{
  "arch": "resnet_bottleneck",
  "model": "image classifier",
  "dataset": "made-up road signs on poles",
  "train_examples": 122500,
  "image_size": 24,
  "crop_scale_min": 1,
  "horizontal_flip": false,
  "targets": ["symbol", "rim"],
  "num_classes": [28, 12],
  "norm": "batchnorm",
  "hidden_act": "mish",
  "depths": [2, 5, 5],
  "kernel_size": 3,
  "stem": "deep",
  "avg_pool_shortcut": true,
  "dropout": 0.05,
  "widths": [128, 256, 512],
  "loss": "cross_entropy",
  "init": "torch_default",
  "residual_init": "scaled_by_depth",
  "optimizer": "muon",
  "muon_scale": "original",
  "learning_rate": 0.01,
  "momentum": 0.95,
  "nesterov": false,
  "orthogonalizer": "newton_schulz_5",
  "adamw_lr_other_params": 0.0011,
  "max_grad_norm": 0.5,
  "cautious_weight_decay": true,
  "max_steps": 21200,
  "batch_size": 256,
  "epochs": 44.3,
  "lr_schedule": "cosine",
  "final_lr_fraction": 0,
  "warmup_steps": 420,
  "weight_decay": 0.006,
  "adamw_weight_decay_other_params": 0
}
Rows from block 9 of a small image classifier, named by matrix and row number. Rows with one number belong to one channel. Each number is 500 + 25 x the weight over its row's rms, rounded and kept within 0 to 999. All counts start at 0. Numbers have three digits each.
After each channel's rows are labels from the 100 images, of 14848, where the channel reaches its highest value: "top examples" is what is common among them. Only what is clearly more common there than usual is listed. The data: made-up road signs on poles. In brackets: how many of the 100, against the usual share in percent.
# convs1: 3x3 conv (model.blocks.9.convs.1.weight, 128x128x3x3, each kernel summed), inputs 0-63
# convs2: expand pointwise conv (model.blocks.9.convs.2.weight, 512x128x1x1, transposed), outputs 0-51

convs1.25:527520499456468497504500496485498475487479507491540479513483444506494508542472535546514516544503513480497507522495471512500531506505493490484531487512494506542515493505527479516520515493484463
convs2.25:501519450490469496498487487463538488501484549510470536466459557499471520530480473477486488478502415512447518490515483538511466505463492486498537500465496439
top examples: 30 (59 vs 3.7); triangle sign (52 vs 20.1); 50 (41 vs 3.8)

convs1.23:501513494464463466477501520489474523475466461509532510535489490507455479513520455500446480482485494489582455530463487463488503530475502482471527466465436476505460462502494506518496480542501516
convs2.23:463454503519481484514480512534491498503521480472473464481532530498473494448544514484552510487523530470501486558483509454460536563518516474487485507500487455
top examples: 50 (92 vs 3.8); triangle sign (74 vs 20.1)

convs1.99:495474487514505397512479488501506466506452503503490487501469494482508509497483469453528520484516466487531495465513513474495473476473470497499474455500479499493501480491475488470485515495491487
convs2.99:529481498507490498471537479509474523487493478461474544502472500520514507495474463519513497491477485467501477504465486519485505493488483526486490470502464473
top examples: & (66 vs 3.6); arrow left (33 vs 3.6); purple rim (29 vs 8.4)

convs1.84:490493492487501498487472465502511494476503487506468495518502475478478499494541487462492522451485501508482484478487498476493495486484504530477463550483493499441477524456502478479485524485480485
convs2.84:503529506479476508533502505497524490509511493457480475497538518512487498539473475490493502505486498515506510554484531505480495523519539543489452482478539543
top examples: brown rim (91 vs 8.4); 20 (32 vs 3.8)

convs1.10:464493505488505480482495509484506477500454485456457507518499479491507468508428436509506513483475532474477482485543493430502499495516489512496458509478466474479486510503486477549472467492503472
convs2.10:513539491513519525498532503523498499506514518522544488471466486533511520477502480525519470501496472509490495500501550533476500466536515514496500481535506504
top examples: teal rim (59 vs 8.2); arrow up (45 vs 3.4)

convs1.34:450496505549522468516457486542506470474532522482465498495516505501488515484474464456459474474493488497440499490472522472514458483505519492527448520486529493504529507497467467506460541514488496
convs2.34:494515520557510523484462503552463546523515509491483463484474492514496527523467442483519521508507446518489530493498483468466537522484512533469487519504480517
top examples: & (50 vs 3.6); brown rim (43 vs 8.4)

convs1.118:532473490464521504505528494471519493518491484491469519431464496501490498508478486516496506502494480466493490470458470492474512528487554514454497528523466543450514467510477512483489502497508513
convs2.118:500477452515495499528494514481469475493537457507505517499503513509503481485517492474533571517487506497478484491537540497512481438530467547481524520496471502
top examples: H (82 vs 3.8); white rim (31 vs 8.1)

convs1.127:474509501493507471473421482507523520502522458501522497473445524520481494483537485484446476493503467497474455485494467500470511508527527530483493467507481475506520493482502509529491496494500537
convs2.127:500484486481494525505487499499456491478495503482499477500485494506476484465470480538504478471526466454508487478509480492509494484497513491484478473456490493
top examples: H (63 vs 3.8); triangle sign (60 vs 20.1)

convs1.97:481482516512457419484498494504498476491441508547491479500478466481517496480480497480522493477471506493471440480476496496491483492464448448515505499496517503538502516488486500475508553494486509
convs2.97:525465504505491463483478497458519501534474490477530513524482512551457516517535514470535489520487515521495510538528444500489516509466479508492517520513482494
top examples: 30 (99 vs 3.7); teal rim (26 vs 8.2); grey rim (26 vs 8.3)

convs1.89:521468491504467516510466478486505511498489511526489465517526500495499509482469521555499503497505510463444518482494466534484476500468468483514496494538577495521517523525511507476524516498494533
convs2.89:502463542498502516472485475461480504495507517498510485500532484486495545498521512464506472503489502486519498538487497497516480557511510488477515496495493484
top examples: black rim (41 vs 8.3); heart (38 vs 3.4); drop (31 vs 3.5)

convs1.102:474508499513493501479472518497535467529531493491495475429471497504470509503466513500523479516468551490468506472448519469498507496472450412492430519484540474506521494530508481516474515512508543
convs2.102:473529546474518506496500474490473474493482449459534477513530484479513540554494495544454503497487508466504514544485539451501468462521474518509474503491503533
top examples: black rim (63 vs 8.3); star (50 vs 3.6); R (32 vs 3.7)

convs1.46:457474521502449527531431490513526496482497514490489509457484479523531495534507476493546502502478521507441527468540485463487506492540501486493484485472533496445546505502446520499473472470510512
convs2.46:516513498515537497499498491488461525521462477492526510485448492492503497481496525469500484483529530478462467474504508476530516516527588463486469455512490446
top examples: 30 (60 vs 3.7); grey rim (39 vs 8.3); 70 (35 vs 3.5)

convs1.120:470486481505493560519502498512506494576477499478456518541553489507514460492492539561515504503485497536483528511495520495471490503507511502462483507502476504555503519487487471510509454494536511
convs2.120:506483486508496540511487495482526524540451537503499503491478516475525537487484567507523468527477506531505485533512494486501497527515489487526508525539461500
top examples: teal rim (94 vs 8.2); drop (35 vs 3.5)

convs1.85:492451484474453475475524538496519475514475473533481508515470485495447489498476530494466493478564480523504474509519450458495516484524503483452437482480484534548511494504505516489469476513482522
convs2.85:487507500468513512516563488513492477532458480532511484530568487536504534531485540474504477494546449531521493538454484421488469502524512535476518460555494460
top examples: 10 (97 vs 3.5)

convs1.68:478511486451497535571470504487504485501499475475470481443463545500492500490547523519514450532448459509473460468485458482492487507453505464480496481494486467436521487505474454483523482488504499
convs2.68:508487488501504489508488498485499479538532491510545496486488483465497492535458514490502494527537535511476530500511475485459500503531510476500557533516495537
top examples: 30 (84 vs 3.7); white rim (30 vs 8.1); yellow rim (30 vs 8.4)

convs1.42:499463507457523516505513540485530495566487504492480512521497488496460479534492480468511528469522471532486523491523511518534476486480541521449398475485517496511536512487505460502472505484525486
convs2.42:495469477491494555511519548505498522530529533492545530543485481513501493450517579466513471511488448512480483499507491477471508503497470508499478495509501528
top examples: teal rim (96 vs 8.2)

convs1.72:515495486553472468481540515510486474495503490540523522482475493504497506513436473486473474475486555464502529513471511468509521488523478479472484511489491510548512510465471485533459513499502489
convs2.72:504514478502506501505547480505554514494508514472485503479473479473467537509495514482458512519552443522543518507478506482496515515525488508506485527484520505
top examples: 10 (75 vs 3.5); yellow rim (27 vs 8.4)

convs1.14:457495456500485482456478510498479514517440470460498503528506486558478523510487445529504473497487506467479472519516467477502534510505498535473546465457488449447484477496484493506502513503533472
convs2.14:532562513526491532491478546484513476535522518487487512516533504521542497498472488490518518519506509505516506492509498544535516492490516533494523467495463445
top examples: orange rim (79 vs 7.9)

convs1.33:512470483506495417470485484499489502482478508461484462519474430498501473505503482467502491483488479518463461494500518504483452492428469505522496489516538493461493484482504508465498565493482511
convs2.33:509480488513512493474559475501500486498505517459511468519479473479457489537504500516498494480457483521486514527521521483509507492505460513459506495479532496
top examples: triangle sign (66 vs 20.1); Z (46 vs 3.3); E (46 vs 3.7)

convs1.88:485481514479492457457481512495496505514494529487489483466444444513491510507463503501544507493489537489450476487477492496490479477511479485487516460501493487459486509503487516507452481497513500
convs2.88:499518507509487512465471436532497511504487541526528500497503540483502521508476506501503488497501467518499495447475537510569508434498470507529506481488521541
top examples: bar (59 vs 3.4); pink rim (45 vs 8.6)

convs1.12:467525496457484500477495491472515497522469483485475487553498538530505493502512519516546504494456503493477459503423468467545506513522522524479496435450487491494456512519477502492473505502505478
convs2.12:524458520508487529478483458494516505511481540514533517526486483525525525507489493503504496471503495458489482513502508497484480514542477457474523518540502509
top examples: teal rim (44 vs 8.2); heart (43 vs 3.4); 70 (28 vs 3.5)

convs1.56:489499492447508517464520512468495482495481487487488479517499497507481495504495519520450477481484478476543474546423479549513472526523548524512485506477438467484478523513483507469465477527507498
convs2.56:511470516496507530455526486503479452528481489510485510511444494502483472494492490462523471498520514492531510477487507523561568502521466491535553475488516532
top examples: arrow right (80 vs 3.6); purple rim (33 vs 8.4)

convs1.48:488462505486474492525499509476535507503473520519486458452485467475485448511496489535515516478526484490526533480509507505452500588495477482515500516491513507483517471496497531491486503469494559
convs2.48:462534480485510511491465513499473506495542464481539476493489492510499498502490506486482504538469496459457479490539453482502517501465508535482499484531505479
top examples: teal rim (44 vs 8.2); blue rim (38 vs 8.2); P (25 vs 3.4)

convs1.76:472512510468470516518477476453490527499473480500537491505528477583499497548486500553529495517518523524506525528571488477508524515491483464472574487521492485488482502512478550503496485510507495
convs2.76:502501496496476509430524512500518518493559527492483492507519507502520478484449511487501461545472511504487475490496552524471480525468491538471490499464508501
top examples: orange rim (79 vs 7.9)

convs1.59:440498512481470507526492518529492530487471479555512546512501521504522475503496495482518486523523500513518521500473496516516527492510517510524490516479532544484536525453499497506519516522518470
convs2.59:514540516515508500519482505514528520506491512491487501510497479464487499503570494511504474509520535495510480473526480469563483532482457498515485479549554504
top examples: brown rim (89 vs 8.4); black face (32 vs 8.7)

convs1.107:514487479486486441460483510492503474515497503453514509508473457484515501474511457478495494495492499491531456538466484480490486498479460502452506447490496492476483475525467494460488493514497496
convs2.107:515473508501495475488549504490459485481536504483508478512514484490501488484466491492490546558483535470495502492509513519501522489490530464528537493498522489
top examples: triangle sign (77 vs 20.1); 20 (64 vs 3.8)

convs1.39:470488511512503449475501531512487462528449520477465483479520495523502498500472509497475491494457478490481524453508500486505469466453466463490500500507508479479486498473499436484521536505540494
convs2.39:505492534510492494478487536476533509519515512508478522482525498484518492530518490545510503495526510498532510477507478533521520498515529541488497512519484523
top examples: ? (38 vs 3.4); & (32 vs 3.6); arrow up (28 vs 3.4)

convs1.58:529513504499437505527502498464466478476510521485537522507509458485490466508520494490498475501478521484516490477499476453490533504514507487478501476478515518508500510475501497492492479511493511
convs2.58:487511486487479478509499521470504474497482464503504462489525458531524501505492503491486489464496496495479502486477499470457510494520497463472493479489493518
top examples: triangle sign (88 vs 20.1); 10 (39 vs 3.5)

convs1.37:479481486459459484460504490521479500489495466500485499478474485498475473463457487477504476517489474486477444485440446505503451474468488513500519469463506458476513527507504480499484497510500486
convs2.37:530537495550473495500562456496543490481503538507499500499497494502479514511517527477486479471523542509515551479523528471546494531530487513482558515498495463
top examples: brown rim (80 vs 8.4); 30 (45 vs 3.7)

convs1.11:502532497446536522488486496492509499466465473498495484506504526494511508484534509465524485524472502526458452475463472515522555483483550559488510498463469485485485484479461491452495526495504494
convs2.11:508488497498507523489500501517488530536512481511514546495504512509522480534459513485551526507472484525468528497511474516489493483507496424547496546485497545
top examples: H (62 vs 3.8); triangle sign (57 vs 20.1)

convs1.110:507473489468504501473504504501506479534475490516490469538537513485499537496515489511532541463532465516480488484457474562488517503524546558493451518526544491545510499489528466486487530499500523
convs2.110:454484502460471534482492522489447514532488465547518516508508486506464528514491476473519478533525505524496473470475469480503508484494495453494499480515485504
top examples: arrow right (71 vs 3.6); teal rim (40 vs 8.2)

convs1.74:506503506474483464443486540487510523518497445478449515499469509537496518541502509489492521468471494483487450520437475499528498485466498490493528458508508477481441515515494523444490526524505482
convs2.74:493453502475505498527500541518502518516496494528500514528487530510520472525505508474552513485470475493505495515541505499536486498536517513501502513512535541
top examples: 50 (67 vs 3.8)

convs1.117:520459534517504486449495525501518533537524495481534491532528469506523499554478502504493515483455516477532449477446469525504455502519489496537496525552475481537489528511475516526527494497504523
convs2.117:513508486476471487491527500524477489482475495481478482489498484446484492455465513527472494480500514500469515478521492456521494500487496500518529498519473470
top examples: bar (64 vs 3.4); Z (36 vs 3.3)

convs1.119:481458489534512455517492475498477510458521479500457422562507496490477472498521484477463514478504512475520510517517496517547504509476484512510502500491473508507456527509469469486508468498489481
convs2.119:512522516565503501529485499514518497552503482481484504482558537508524512475529474500515471512508513494483489500539533554462431481462520492485513518491480464
top examples: brown rim (81 vs 8.4); 70 (25 vs 3.5)

convs1.104:491480505472509501474499507503509471499502481475464460521464447505502515480458522477483486483484528492485488531445512576490498461521504500528483535520476481521509529516504511493493477463464483
convs2.104:491469495482518531499530491481468491448452523498487567513478494506480499527509474497492488455459491459540515467512531546554487462471490481539516509478525444
top examples: arrow right (80 vs 3.6); white rim (38 vs 8.1)

convs1.54:475522504510542512510456495502560493510510498495496490520466463503503498499496489499478514548510522496503515549491548514501506521529475508504483593493487505473539492540468517490505487486481526
convs2.54:490480496528508504458506484507499517512520538511482459477456519475492522495496464497478470485463526496500522496519544517498487465488544505487512496501510484
top examples: triangle sign (78 vs 20.1); R (42 vs 3.7); B (39 vs 3.6)

convs1.65:479520501479520493547505506455501485514551495495523501500455468496497516496480482487506499529457498458452497519501511489501470454501469501501458531512483474509512487490471460502520469469485507
convs2.65:495471519510512502512471507501567474495494494498488510501486517473489513513463508507529494496503507496497485516480530507551509495538503484488479483507495500
top examples: 30 (93 vs 3.7)